config.yaml
dataset: "procedural textures in two colours, tilted and lit"
method: "barlow_twins"
activation: "squared_relu"
head_dim: 32
patch_size: [4, 4]
conv_stem: true
width: 160
register_tokens: 2
init: "xavier_uniform"
residual_init: "scaled_by_depth"
beta2: 0.95
eps: 1e-06
epochs: 12.9
warmup_steps: 490
Rows from block 2 of a small self-supervised image encoder, named by matrix and row number. Rows with one number belong to one neuron. Each number is 500 + 25 x the weight over its row's rms, rounded and kept within 0 to 999. All counts start at 0. Numbers have three digits each.
After each neuron's rows are labels from the 100 images, of 14848, where the neuron reaches its highest value: "strongest on" is what is common among them; "patch colour" is the nearest of a few named colours to the mean colour under the peak. Only what is clearly more common there than usual is listed. The data: procedural textures in two colours, tilted and lit.
# fc1: MLP up (model.blocks.2.mlp.fc1.weight, 960x160), inputs 0-53
# fc2: MLP down (model.blocks.2.mlp.fc2.weight, 160x960, transposed), outputs 0-53

fc1.32:521507481460465533548519506480462487469526500477551519506518523489505479456514477447518510466480479509520491463497500498490536485461518483489504523519546472489485
fc2.32:491529475472503480497515483550474513551463505474461537485515543511503502497516518554512471520522521501511505547482439512482502497520476482468514528522464489519496
strongest on: blue; black; pattern colour: blue; ground colour: black
patch colour: blue

fc1.608:470486491500520517512520464510526506459510597514544485507524501485469521465477473498487459497507469489511490490489486475477487512537474470516462506495493511503452
fc2.608:516508502500516519452478466509501479524485530524509502501476501519505516475519473504550473515514530507456490486485523514464454506501562559524502491460475532504494
strongest on: pink; purple; grey; ground colour: purple
patch colour: grey

fc1.224:471519500502546497494503486497526524490528579458538503496514465491508502482532495433490495465516531515528494474492495510511508498533497518475461474479488467500478
fc2.224:512508492504512498527468525466452533519485439472497542493456500513509488510503520501489507505490493436465496523540502492492553471492461479489531549508522474518490
strongest on: purple; grey; pattern colour: grey; ground colour: purple
patch colour: grey; purple

fc1.417:499468481506538481502493521453490503476506546473532515501506457465534481508523461474492486485476518462519495470477538546483477486466537498528478485527496529499488
fc2.417:539515470460503529522481479505482460516486490479509491505475525509513447519500511504463520488560533506492485499474548453505519486517467455452467501483510455468548
strongest on: black; purple; ground colour: black; pattern colour: purple
patch colour: brown

fc1.581:475498486496508579517519482449452502491528548501509503460523517506508485508484521443516513477479515508504494507475465483480477540514516478515468497507555478531538
fc2.581:490528514515476475538527546517512496475487494433479531519538483499507480479540451543483511468515505505496476471501483557517474454483492507510493466500468529496489
strongest on: green; pattern colour: green; pink; ground colour: green
patch colour: grey

fc1.127:501526492455508516518478511509532531496537474474542469488505484508483464484482459498510519510507525471503498526517467476520517485526529502476449495518512480502479
fc2.127:508475518474472474526533515496484496484518536513480497477504450482486516474535481498535482510475459521510479478473492497481521513498509460510520497530515453486516
strongest on: blue; black; pattern colour: blue; ground colour: black
patch colour: blue; black

fc1.313:452516497447457517513519515479464508486549531489467504495495504478506475515508506492508490401454528554513539510507476507520482529485522478487471532528522480499507
fc2.313:495509524478482508529537554492501513491483491454483511552506489482497474509521497522525480499489503500513468488498449488471467450466469515565500489489512523440483
strongest on: green; pattern colour: green; teal; ground colour: green
patch colour: green

fc1.567:460481503450460501517503494459470477457489534477512504541537482520536526516470458490512499497475492500493500475503473446480491546488526488508528520498551483470497
fc2.567:520497494521544506510507489502471492539474507499457512442496521461483461483537501496563495500502577482470528489508463512554524504532497485498508499495536493442516
strongest on: green; pattern colour: green; pink; ground colour: pink
patch colour: grey

fc1.176:489488531469520532489477496449486518477533505533543521504502498490471502469485466446470499475506493504514463526522456501467502481463530508440487510506528530491489
fc2.176:497502504525515453552505503512502502490508481536517521515480513529473479477515502517501477532515446467462503463512507543470517500496511496504556484499478554508462
strongest on: pink; ground colour: pink; pattern colour: pink
patch colour: pink

fc1.699:498480536503460499467528521476479487501531505517515479528554489451523505468451508514455478462495467527484454498529529509530503552522537457514481529528502468487499
fc2.699:470492505525506486507540536477530526451523511508557551527544550474471532455480485455510507528527464479504546513542518517515472507484535509500478505516483505490455
strongest on: black; pattern colour: black; orange; ground colour: orange
patch colour: brown

fc1.87:446485493485468549528491481529492554508498557545491463519488544472470462499545531532509513481511490496501489502534493448489499514482509511492438496492541497514471
fc2.87:463527495498501530521459497557493516509472471514502514464529490491491483538493514478521478542480504525488491471473495496485480537484488543464499519451473432509514
strongest on: pink; white; ground colour: pink; pattern colour: pink
patch colour: pink

fc1.565:486469460498492475532537505483532488454511546471517507502532500472450491485517462541544525425485472510466496487529499528478490465493473471516519495556501541509469
fc2.565:466506534461515524488454494514464475499495498549475491459478466500540546497500523505483471538491527521511509530457465457519506503471546493512474524464529485533480
strongest on: blue; red; purple; pattern colour: blue
patch colour: purple

fc1.152:568483519502510484518480520495468482462491580511495483491521473508515522452498457534447521466530483529453485508529509512468503509550516461507491510527509483487524
fc2.152:520516502470530477521484483477482477503500480450519480526457486541530519499504512527491520493529495508496516485468493549453488516502498532440496491490497505533506
strongest on: black; ground colour: black; brown; ground colour: brown
patch colour: black

fc1.676:509520482510493496513516492510517535497507510470512482529519521508497529533526467446494474455521485511510490496465481464502554508513513507507475487520501509526464
fc2.676:535523444465504485482490516522501483540489463448483505487478507512482484530462553494521502523485467499491510525485536499484456494550489529472491503502509494505503
strongest on: purple; orange; pattern colour: purple; yellow
patch colour: orange

fc1.591:487493506486491541515521441493495507479524510481543468505510509486497475503490489462458516410485494516510499481477512481519485506539495476482493506517515457498499
fc2.591:501524431513524497511472482520512464529490523527468472471485457497505459482539512484517484545515534513476529501517462533480526515526543497480527475469510516473530
strongest on: black; purple; ground colour: black; pattern colour: purple
patch colour: brown